python train.py --mlp_ratio=4 --fused_qkv=false --eps=1e-08 --precondition_frequency=32 --adamw_weight_decay_other_params=0.01
Rows from block 5 of a small class-conditioned image diffusion model, named by matrix and row number. Rows with one number belong to one neuron. Each number is 500 + 25 x the weight over its row's rms, rounded and kept within 0 to 999. All counts start at 0. Numbers have three digits each. After the name is the row's rms in percent of the matrix's.
Before each neuron's rows are labels from the 100 images, of 14976 (inputs lightly noised), where the neuron reaches its highest value: "top examples" is what is common among them; "patch colour" is the nearest of a few named colours to the mean colour under the peak. Only what is clearly more common there than usual is listed. The data: gratings and oriented noise at many angles and scales.
# fc1: MLP up (model.blocks.5.mlp.fc1.weight, 768x192), inputs 96-191
# fc2: MLP down (model.blocks.5.mlp.fc2.weight, 192x768, transposed), outputs 96-191

top examples: low contrast; windowed patch
patch colour: grey
fc1.295 088:519512545493495512507490522519501507527531462524499535505511482504486499467502500485522513502471483504505501535502497533485477510545508513520541503496502563517500494483567495493512475538512511482507477522504489498560542492516487490465489474518489488513543505503517470529551528506514536497
fc2.295 099:490505448529466504482510476478476549480475526488526465473489506498474457541513490512506501523541530499514497463514502476528515519546503465522446468465514440535542482487488499518511489505537520517484494471506493498463492511489519521478518506510495534516478517488475517464496496529499459520

top examples: noisy; coloured; square grating
patch colour: cyan; purple
fc1.67 168:463507535499524471470479553475528481487469492535500546482498528489474460551513501523478535473465519492518502505479484495529474486506497475472512519472478528487501492512502489518456498525537508526489507520550513490490486504511521548477527467536493480493482518491539468538524501453439495454
fc2.67 107:489509529501531527486530492516481512538492525509545476519487514512587513522504482503454460520480509495499450502500506488500524495499528461481484484481509467481485488516538500494543490496458509457521504508523516486493499464501500518507494496542477507472509505505502497461484501492517522505

top examples: very fine; filtered noise; dashes
patch colour: brown
fc1.727 087:514487473510462482521487475491522565494521533494443495498493529488529522489532533515477500541481498474536471502496469451532500515512535519550547467501470477484541465472509466507496475463455491551530536519501497463541478503474507483482477525529462515481461512422536460523502516475550471560
fc2.727 070:521537531474517505531457511495495485529456480520489507512511484514452490506450435487506498547544542510495479505482479494508504515467528472508539504494500473489535498519503492495465515519502494487496464521453496504482516474495517523438508521505515473491519502538527514511497556460454486521

top examples: low contrast; very fine; stripes at 30 degrees
patch colour: grey
fc1.496 079:466476513491512514496447464517512479513518470463456513508497482504497531495482483478535500536500489502506497467525481492480494495474451517514470532504539495514482540518463470488564514526439557504499508503475513480473481492508456468543521530508487497459496521486535505496468500500504517493
fc2.496 126:511498512495482467531505544486470571469493508529538491494517513486483487511501526514478504486514537527475483518512530517494495509538539491507517449489484511481503470487529526472479478482561441536474502496507442504537541509483510519450512481542507504546482529520465456465524495474507487488

top examples: noisy; coloured
patch colour: cyan
fc1.277 176:500505491487453452520471512520495497534461480511456529488506514491475517495524487497489502459536471519519520486514438506486499481530471512464485464473461497514543506537489494496517511440528486522489455499518469512500494527505517518510467440504519464494504513461472500518500545479487522509
fc2.277 109:527487448519501471492513478501474518507520497517552515455498495477545514549500492506494471528519500534501486501491504482498520516530499471495476501496502485507461512495491507515461463471456523484512531520486478482500493511514481485432474511508523503478495467505556527460530508530504502504

top examples: stripes at 30 degrees; square grating; fine
patch colour: brown
fc1.644 069:540526472513481486536495515534545457473439485498519492504520501469499523523519449492497526461516477494506529537514502470484446492502486493498484495500518554526490503487525477539514482520578503464467510477513483493525461465514540507495486483524522495490518556481491481492478514495497504466
fc2.644 086:498495482522487517523500457508547502487513514503518504492490452531541520471481500467478484489477484522512459507504518482554506507476544483519510511516509440448508477459428491453517526499473480461498483510506497456466511508513456446483527485494490503487523489517536517495522471544488513521

top examples: stripes at 0 degrees
patch colour: brown
fc1.641 093:532509487500540484466533523480458524495554496528454473508524532514506482537527493475522522501472477526520470475537478529483515512449483482477513438477508508487464470502513489515495531509486514520500473507524477487517511522503534559509501508488473491509513503451473434474521515512480503557
fc2.641 094:459523505474486507521510496505523476491470536463514466507482483511485517501519458514479491537518511481493499520513494514512492528490503490513535502543538518489504506470513529507507505505532482470439476515515504483468479541506460455562488495529509526509497539532508427516517503479488514467

top examples: sine grating; stripes at 105 degrees; stripes at 120 degrees
patch colour: brown
fc1.46 105:532489525510491475536499525533504529501525501501474535516485488456484494511486526499503511519535520486549516521499493502509504490482546507494463527492498557548447455511507483519519517488513526550484470472485493479523497526531492509513526504566483512495495519503453539500536428487487531499
fc2.46 090:516451484498460512484473473462500460497498512482514492492542521505545519500519463519503482494481475501478482505506511484523503490515519501509497464512491481485495533526451512481491543487494479439486511492529498455502527501477488441488492448483505523485503516497518470511495537524477501536

top examples: low contrast; windowed patch
patch colour: grey
fc1.731 095:514527488499542520517468494547534523516540497557499495534508472516551496519472500494500485507486511504546482518469492493519518458474487510484472565497507509511459531547518480499499506509554506478492488533464458504481500483460486515509524473527484493504497481536488548477499456524499532502
fc2.731 101:496490507493466511491502510471492497529462504475535548457508540489450467512518499495482505480525471477461520458516507493474489534532490497512540463506498513474491455479515534528487489510513471505454521500549556510482474489483516538474496501487501492505504500477520491502475527488467429486

top examples: fine; square grating; stripes at 0 degrees
patch colour: black
fc1.638 093:464503496498527489446500503532500484468518533508525474499470500470443533459501542462512479506502504478468523486506515470490482527503477519499479478529490447520540457483543521491492504507517497492522514491481522482506505515528477483567505513454519510540500456495507489521465493495547541527
fc2.638 118:501512525487512516521458540496490499511489489500461498504505525508511487544531483534484505463527492524499458520477507523490523457503488474500522527448467558478516522489511487488536507512460475519529499500533482543545523499474493512502490541497486494498524526522491484480484494485433466433

top examples: windowed patch; low contrast
patch colour: grey
fc1.207 085:473477535518500565533500443508502504482455509506487495503534449479507503472513507495470501490495506499486501495489514498405482487528472480541500484520528483486474532511478459545511498493477494504496501480449500554490505482524513513498458480463503502504502522514525482497483468488506555489
fc2.207 104:475510499502512527499520508489479526548477506488505543492473502501483491527486488507486466530509509473498510468497570488549514515463500510470540510472484516501556474472504507481483500490471512484486515530500538455456512557505525458527506487501516503489503513449483522508462515521505435467

top examples: very fine; sawtooth grating
patch colour: brown
fc1.422 097:532506522504550547522524531495516498508530518488548502509500529498487524512489524467484490477495491437511472510516488502475481526533466486483474533485478535504507535507467502524480508514506484525513498525497508489536503499464480497495512544556516495535520496463497479481515521493481472492
fc2.422 092:510493487491471485469494476494489477539506502479488475514513472512530460509503529520504514539467486503472488505516508483550528485447564503509506484519511480499504483486462529460513511517460506437491497463525492474466478524507495480517470455538494505479505528495482511489554524530478506539

top examples: stripes at 165 degrees; square grating; stripes at 0 degrees
patch colour: brown
fc1.255 104:460476488531513534498497474454589526485489487489499486488513439511503487478478506483486489493539509447482524474560511491489443510510501508475505487518552500470514514506519540522467491531499514505484572477541499489489514476489530490534496440500534482534489527503521446524509472528520504511
fc2.255 133:456495526470496488500499521506504526479481484492479517491498525502515532491477465512506501470535492506504484477475545505549507466447470505461558509527471531493509518521556494498476482484488449541525455515528554556543488519545529486552462515525488482478502507495529520477453530492486498453

top examples: low contrast; sine grating; very fine
patch colour: grey
fc1.479 076:456532492499507507509473436491490479498493516514487444524497500544524515553505515475516462464482492469517491474517466454498516457478490487488462527497534478476508522556503530534496535501501508486507509530477515499411478485501504481534505520561507499513493519483486543462477509518471500442
fc2.479 109:543487515481487467519507556510535527481506460487533517476499489501500512487478498479464490469534505557479501479487477524474477500512471513508506479514501522523485480480518498522480476501503509521489481426527454509530503485504518535501506487440495508518513467501499490538483509470517494490

top examples: very fine; low contrast; sawtooth grating
patch colour: grey
fc1.523 075:476465489484510488504507494504485487459494509447486502520509472543542484483543479472535481491451485518501526473501517517542536477464510514539467520519516470492466507498500532532472448520480475470532458519510480490467479540476558490459534473572483530487528507542526547494519498516502492517
fc2.523 098:528512500534489494484490526475496514558537513506495485502488531486473468509511494535517500491509508459490546480493475506503464509542477519488519500450482538531502482514514483544500546499503541515489526502515524509507506427501466538524456523422528483491475499471500485501488516472496512501

top examples: windowed patch; stripes at 90 degrees; stripes at 105 degrees
patch colour: grey
fc1.205 097:504488529492510527535469494477493528491498483535464506499526494467496560498488509507497537520535528490478491434515507495481466478523523500475450546500530500501504592508541439509477503505530517489491502515556510491473496514531467512500488458536514519487516572500493513469507471523493517486
fc2.205 106:523498478488473481523520509507495462523513495497523475490495511510497483494517480505493509492490470516499542517477425481507525510526467477502492478490502522508497453468505516533507519487505491531500495440500520509498490400501522517463491503491511530537483521450517474504467546509510514503

top examples: dashes; stripes at 90 degrees
patch colour: brown
fc1.285 108:467516453487502453525494515486461477517547490500517508511493501522493517539483464504540501464500467481484476517531502489480486461511490482480521480483504543479476477505537576499489485545520482488519501574532494493510519459489534467490492491557491481521523503482509494510518501524513504500
fc2.285 099:545490499519486544462519462509473544476503540481505448480490462524490490480483508511486501505488480498479502530514523488519547532510530488499475501533500493482492467480462487492548468515473521480490484496513424437529514495514473517539527460500487473489474501480514521519535492510488488485

top examples: windowed patch; stripes at 150 degrees; stripes at 135 degrees
patch colour: grey
fc1.504 092:478486494483497535510498511474492535461491487481501482494487500502504498509496495471531496479462552502530497509513518507544499489521486496517516498531506519464448461492475544469437481525530549528530530563507507518469519541506491499511477522459500509492489483473520472515488475555515480531
fc2.504 091:505454470491519494518480518495550498516453514520477523510488542475509487498470500511529504492494475460495485478495482467461491477490500490491503510511446504499501522479494459529506508461469484474535491530560516533538470500500522503502472479526487486529470511499508510469465498466518506480

top examples: coloured; filtered noise; very fine
patch colour: brown
fc1.131 111:558514524489506462513493533518525517484494536447499551519523482483497484517539530509512487450494513473523532521496500482538503495528508511505502491476504541515516491482485506511518466515482513512530492523515509484524453507478464507530467471513445465536533518476516547481525465466515489520
fc2.131 093:481481495527491483520474481506477551476528517467539476520461487490522499481499529491483490505473499487493443530500534461536556485493546502510482517507485432450503521513492460486504510477495455488479488521506512465543520475513487476506528514504525480483517542504511545534522501563500559492

top examples: filtered noise; stripes at 0 degrees
patch colour: pink
fc1.168 100:472461491483498513484477514490491540487516516489520527509491521510463472543522475511505489480537506502499508544499439487532509511513491530468516536505501478505479536521501499465482485476530511472531458481468501542501490534526528456525525463505456487513450494490496474512453475498563514488
fc2.168 098:520528466492462496541509504506455489542525494499534470498546446482567500481486502475530491502481489554536515501518535538486488481496537504523504476505458532514493468460460481509497505511513500521454528506499503514520485502483445535455534497511526497481506508503468504457457539501474518479

top examples: dashes; very fine
patch colour: black
fc1.33 097:505507527524521458540492516478512499468497474477477516528462502501469514479541522500547493488485557518501489493489493462514501485487439472465492508500498505511504456473503452485465493514528581528515503535462482519521489518531470515508555533504516470476517471476512495464496515536535493526
fc2.33 110:494506474471497474487487497488513538548515508527529547488542518497496515538424450507500467493466503490506519508518490513505522501528549508514484495517496505495485492481504517478482497481458463481484508503520506505468463531511529509481471500491528518510507509476520514508456534471476490492

top examples: square grating; coarse; low contrast; angle: stripes at 150 degrees
patch colour: black
fc1.574 093:450523506483541509487463453535541502491520490495469511499523482504495457472513562466457513520502497482523509515470527540510523540460490471524482485502502492531511498522511521484481517487526542520488494491453488470490479489492478494514494493491520507529485475483452425542497527521558510522
fc2.574 100:503489479495467480561531552487455507477507513522546479503511491523469541543527478572531514501501492551503474490491519484488504470503494512496491530479483502485484501472525492515462501485483441498499501479558486522519516494459492500498483490484470496532509549507495506514453458498480502464

top examples: sawtooth grating; stripes at 90 degrees; stripes at 105 degrees
patch colour: brown
fc1.600 092:478529488486528461531476540479504454547531481485544522517496520495554485508474467544524492467474518531493490508519484498525538472478529499466498459557513516504478471533501521454518508442531495467450513513496483528495494473473507496534506496528498450483528517495516534514491483489480488454
fc2.600 085:506448500487486507522547494506504493483467527532458459509512485501490509489535496468500520488501494480517540506539522450483488527536521461497517520422509534510549516449500505554506478501495581468529492498492497463523506505481508500518494484491517537511460506507482505531482488497500510509

top examples: very fine; stripes at 90 degrees; stripes at 105 degrees
patch colour: brown
fc1.705 102:538478517440493492528487524523490527545485491494494514526493529521480516490480542538482548503493504470499492528525526476481495475508480510512506508498523514536494543523479502506460492495480507565490515503484507512483472524542494537517445514467502530507500485478474471502458512525497558508
fc2.705 114:524486485514455513468501471485493495485513503531514473456517524520516501524500522551492458450523517518513468481476502501491499491506521480491461531478483491461501502499504492521514536568469483488503460480511489534527471541519518477478518535511491466482531506486522502510509470521465481459

top examples: coloured; noisy; dashes; very fine
patch colour: brown
fc1.332 087:493485542507477508457505493495432502522520510486515539492521525471503520468496503497563505459515501488505519465525502522469449545504527545497498507516507515481484464498500495543481499500518523573464505493526451496531508493536493480426485495515482453470511551473529447534508481458526504490
fc2.332 074:485497506504499478530510532506491520522517542444504511521527479494472508482487534477489491498457480500512506505512525489456489465492461537500528485509480519470529476515516515497489520504501511530459515572520486472496490448480472524514474551511501488463501502554492531439483484530494482519

top examples: sawtooth grating; stripes at 90 degrees; stripes at 105 degrees
patch colour: green
fc1.48 090:502483526477533494506467483493507493519532545472496491550490472501504498495522521522483497485513508489480524496449518514510534503511500515504482484505519504549531527524541487465481468463528505513537481485453500481484501509464551525561465512487539540493488470459505457524463523494505519482
fc2.48 084:471478467501450469491508503532479486438511485469510505468506504522504508542530521479515479506477487516502473532497478492517485468509502505503498522477500437460452463457445484485507517470449476490535489519519516469515507502475488475497545503483468478492541492511515544543492511484485471502

top examples: dashes; stripes at 90 degrees; stripes at 75 degrees
patch colour: black
fc1.145 113:486492487469475503490532524529497507538522485522492525488491523494496468490478513487496527504491524502538534513492444451523505478496490502466467501509509517494472474499484535458468455457525540475513493501503484488472518532472484517475513460507518534494465473500483517482509508524573456530
fc2.145 103:497548472440543512498478511488555511532525503526496496477444510507496541493518488451452511458477483496499486504509506505538492478480565505494464486527473503500510499505510534484556463514469496518517493565469484467477488529507474478515511475504494477466482494418479503482545491513485498499

top examples: low contrast; coarse; kind: square grating; stripes at 120 degrees
patch colour: grey
fc1.10 100:489527546498490463510524523484538481521464482525487522449523483542452469488551544493485482495502488492500472489459502488525502522492486480518468496520491531525513468504523529505501472547449527562515448531474552516489470502451524529561499494512476547469494526543495497525520457527476485473
fc2.10 110:524477509459523473507500509493517506486546493491498453487535476521513505524473491485481482514479497512491499495544512531502485489545514494510500467479508458491419433509497475479505572477493499451503486483518485554496490494472528463493497484490491521482506498470506498483482522471493527479

top examples: square grating; very coarse; stripes at 150 degrees
patch colour: brown
fc1.356 094:476483506494489517485481483484467498484562495483530490510466498485491495506466492486498520531520518492459512497513430475513516551514488495467507460551480462528521495521533508551497464492531548451518467484518471511509537498497530509470504451500519492498479507520443526478603527526512533468
fc2.356 107:515497506498529472525471538500491467480435523487476535527484533498491510509501499515520493485536493493538462548500540483479502468490480482520514436502494541466516509496482515507529492439527459479483489465483507469516490470467466491490536485527482468494518481525505461500490475493461460534

top examples: fine; stripes at 45 degrees; dashes
patch colour: pink
fc1.114 092:518477493481502519516505515501519497494497521458545527531473569463522516501525482541531496493471464492488482499491419534511533488501460466494527469532498501473513548524484492491464503504520481451491464509477493504533517511475514530437450461478497513459499502516449502521488493467463474472
fc2.114 102:499506496523563458479547545521505502515489501519488483480519494517478463484489547501508475491459528473494507472520476456482474534475491493521479482479521523519474470458544476476542510521480490527507528471504536507475477461524503464557515536480469444497486480479480481460470453514525490535

top examples: sine grating; very fine; stripes at 75 degrees
patch colour: grey
fc1.156 100:495543543528479494485504502509497486519530489507515506540442525518486513493518508508474474517494536518476543544452518502462522471475472488496489512508505497562482486487518494488505538490523485495488505468508460554485498505465503483515497526485541491490561495484502557448498500496497501498
fc2.156 125:519489484541546549496490504499524454458456545502506483476508475477502480472478495519518526484490481495535522486514464466530474500536536516458513498456498515519523505534491470536514539498503498489543519503521521510510459445507491524523549477514499471500477481522481488508513482450455467511

top examples: sawtooth grating; stripes at 150 degrees; stripes at 165 degrees
patch colour: brown
fc1.456 100:501495478495482510506453519477568525473502438499486498468503478565477523481508477509553468494522460485519494533538478489532477545517460481440519498496500487470492509499471529534507484509480520534494559547458481504492484464496495485489493520513515480531505475480415497488465524508550484496
fc2.456 105:519510486531522476469480498516496478502535518504490491503502494474501485503479490487496539472447519495535508528483479512439518515505503497529508538447509456502518528521487514512477468482529495495527500499506528485486499506497480509485436533518511523497516532521522478488521515515502480525

top examples: sawtooth grating; stripes at 0 degrees; stripes at 15 degrees
patch colour: brown
fc1.135 088:550487499510498486484505510527420503503534486529486507518461537489515505495472486515512468512496520508501475492508511506495501511517535518501520463504492514515452501497520495488494520519466449482502466505517445438473505477490552483488469495516454502538537519473514476504484541482487522531
fc2.135 090:478506527498502512497482502469547518496463513493511482499493465523482468488516459523475511506492541545491517530463502490508515499499466485512504529532514496501529517480502527496484487524533517508493477515512501477526485469536517526579505481505529510502522515535510490494482459484523519454

top examples: dashes
patch colour: black
fc1.497 093:461497501477542524495534524515538460495515579481480477522492497466503538511476496530491532548496509489446496527499454506490489518501478465498549524516525480528481528505509532540517484519509509452548492467504482502507486504478508501480498496492490512549506503521513476504496532515480513477
fc2.497 116:474490510499480496491455436488446532500486469495518534492477488510488493500532488462546483528495491485536509492498502504520529516527546505477451482518499490478506467454507481476526519489499517543467528510471501506492491528516510523477458470497493511516494507511478480518538547511487475528

top examples: dashes
patch colour: black
fc1.38 111:476497495474529560473478506483500505508536485528545494436508495526476525521514531538534497514520509507471496480486487515482490495512483505532486538500502480489483481474462510491487468495464460504504508511487511507458486490483483499509522516533463465570523500501466466518496522475534466539
fc2.38 113:514529512523552479507517522499518496515474536483492494570500546492469519533487491480464465470525499457481472523528473489489505508478499508429508534512509523496491494488514465552527517529513499491509533515531484480505447504487507489500467473461525517471473483463535470502503541462474515489

top examples: fine; dashes; stripes at 105 degrees
patch colour: brown
fc1.296 095:526504478541499497477501476493497532526510521508498472525527496504488527504519482516453499500502487527528527518479503495543502448463487517499507515493487534491531486494521532506522497493481512542498512535463472505491522558513473507500486453554520508514518501474505548479514506524447477522
fc2.296 094:493506509465515484492497511508474505459500423475508522483471477493504491516501494502523525483500472477507505462516470501481486543538524494462473488535512481506468508512491481487515465492489492517483494469520495483477494441461529530486523477434492541513519498545497504520503553502527490524

top examples: low contrast; sawtooth grating; stripes at 15 degrees
patch colour: grey
fc1.527 096:543472502474503527503495529482499544482502508481458518504499485473460509469503511450480515484483516463543473505505537514490505495490502498500506531517521514494456527498475497485480472509572521492494508490497452502517520518511528502494469494474529531463505539557534504504511478540507563490
fc2.527 126:483524488534505512539519510477484468529511519490488480476473492522480471528482444542532489520487469517497527476476446496513478520541519470528489481454519503500528472523513502529510503520462503534487518488526550501455499407501467556493491542492514450526483500463506502483496514483495462526

top examples: filtered noise; medium
patch colour: white
fc1.618 097:522513507471552485505502518506488489521555482512545508511521532489452483547506494505503482467490491511474486498508410522537502468485531500508503499519457456508478480508526518462517503465489466518548488493520511550478500534474513468519499481480459484507470492513479489472488497475502482509
fc2.618 082:449517497480508464488451487517492480517533500490518512515500462485501473482492517493512507505506484511526491524518567516456494508488461514490493499497541570518466511505504509540470494536518530501486509483529493483517497541495480520529463520487474479516530502477493524492487462493456512528

top examples: filtered noise; coloured; very fine
patch colour: purple
fc1.416 088:520513482505504523488530486417494517471518549443524510516489462509501494462531497485512515526499518501526542460478472479511528504524498468500537458505497456506500445502484506475497468452506552506476477487512501520545533471470507497527508525460519510463507508524501518500519497544496481499
fc2.416 086:488523557496511467509446513527528525510461514550486505487551538500442509499475498470479498502508450481471493510541504502471457499522491483481503504462520527516487561499542509526482540518488527527537485501464551558449494545519504524507484517517504491489522505502471498482494506469492514495

top examples: coloured; sawtooth grating
patch colour: blue
fc1.298 107:498525524530450515480551522504482507510451510500437503473501520517486520507476491469495494518484520474501522514512509502490448491506503492511501508523491469507493480531535474480507512509495520471470448498510484438496521483520497494478534491476533481484471511509457521526520499475470513529
fc2.298 093:498527539502519417484492523470516452485461495488513514512482494525474524506540481513538421534469492476492514515459491506505466503483549534488491534510473498476444487516472489477505524511464514474467485508530510501483545518548499466505512529460512506511504514548492529496495504493490538519

top examples: stripes at 15 degrees; stripes at 0 degrees
patch colour: black
fc1.433 103:494536471465471480492509507507507491513478468531465509502498501475528487486504514476498550483483506490522528517523484456492470471484496507521453491523479483513464479490530513511442487492501484485501498515542457482441487539507503519479533473431489525472502505499497526466508527591546492496
fc2.433 124:471489522505509487489495518474503529500475541514529500481480501503460495514530512512472474470518479543485510462484496484544490534553545491474499481465514533456530527522508495518528488522480470476543490524502501519527503492509508506534485482521490467520484535490492498485519510416458466462

top examples: fine; windowed patch
patch colour: grey
fc1.83 089:480511503484518548523528518454469490521473532511541503491454479486523488508484537493518523497503505489500488467513462461502489493553501498501484519517461498530476522488514495501460488523512531489545498513541481514535470524512468498492506478515505544468475514503527491462531554464519482502
fc2.83 100:495522513496499453507473499512495492531507514461458497529498521486489479511523460512491485480523499490522524552441476497483499509505488507486464478468516481536516500484479526527561520526512485502479513488504503489503505472488504544477489506525543528533472501442468466509484469496453522482

top examples: stripes at 0 degrees; sawtooth grating; very fine
patch colour: brown
fc1.764 112:519478475530511514465510490517498536489506512555507477512531505496447496518524494494474479494505476458496517472513472488506497519475500517497529447495490483463491481518473491505466483472528480485500506504540513411502493510507502492516492462507479491567470513490482469511516498541535535547
fc2.764 091:460462501515493488523508512459529485449526476515509537458513484522508529503515483522517485465534528498477517508482475554473478468502491478529511503496494482511496479545489487544494519554519491472494534532561467513490512484505506459484486502512484528493510519523502510517530444466474522564

top examples: dashes; very fine; stripes at 90 degrees
patch colour: black
fc1.224 096:476510495520527472448499518496499464502521540490508486492463475496520511496534548533490535535475489496475475492518517491500528508506474505525481522505517483565494484530485458522456484484544502542484504515541459468511496528502464494571550544506500487519480516511472453537454470560491495496
fc2.224 112:496518510518509515466507468540535495479489492515519534486492477488455496509501454505499473503483426511518476511513555498504510527505495517520532517505506464486513496456513494472579498487451519521554470494496539530500522552510504403501514496478477473470489488478489546495498496450463482465

top examples: dashes
patch colour: black
fc1.617 103:467452517512521505470495537495491511472530545497495527476516448525468463538549503481513487491527514485518507490469534491504492515480507501506485555490461519481490484527526525491521487477514509494534492491486543533508505507519498478471506476488498511512484516462471496477489447495494505488
fc2.617 108:518497516513480486512527460550526514489479471475533456483541502475552556493484511498496528453448464456500539499510522486488535471503506558511514520505502502494481468509521509500507544444504494472492525490502520480472494481486532480510497492523499486493489478516488505479460524460501493472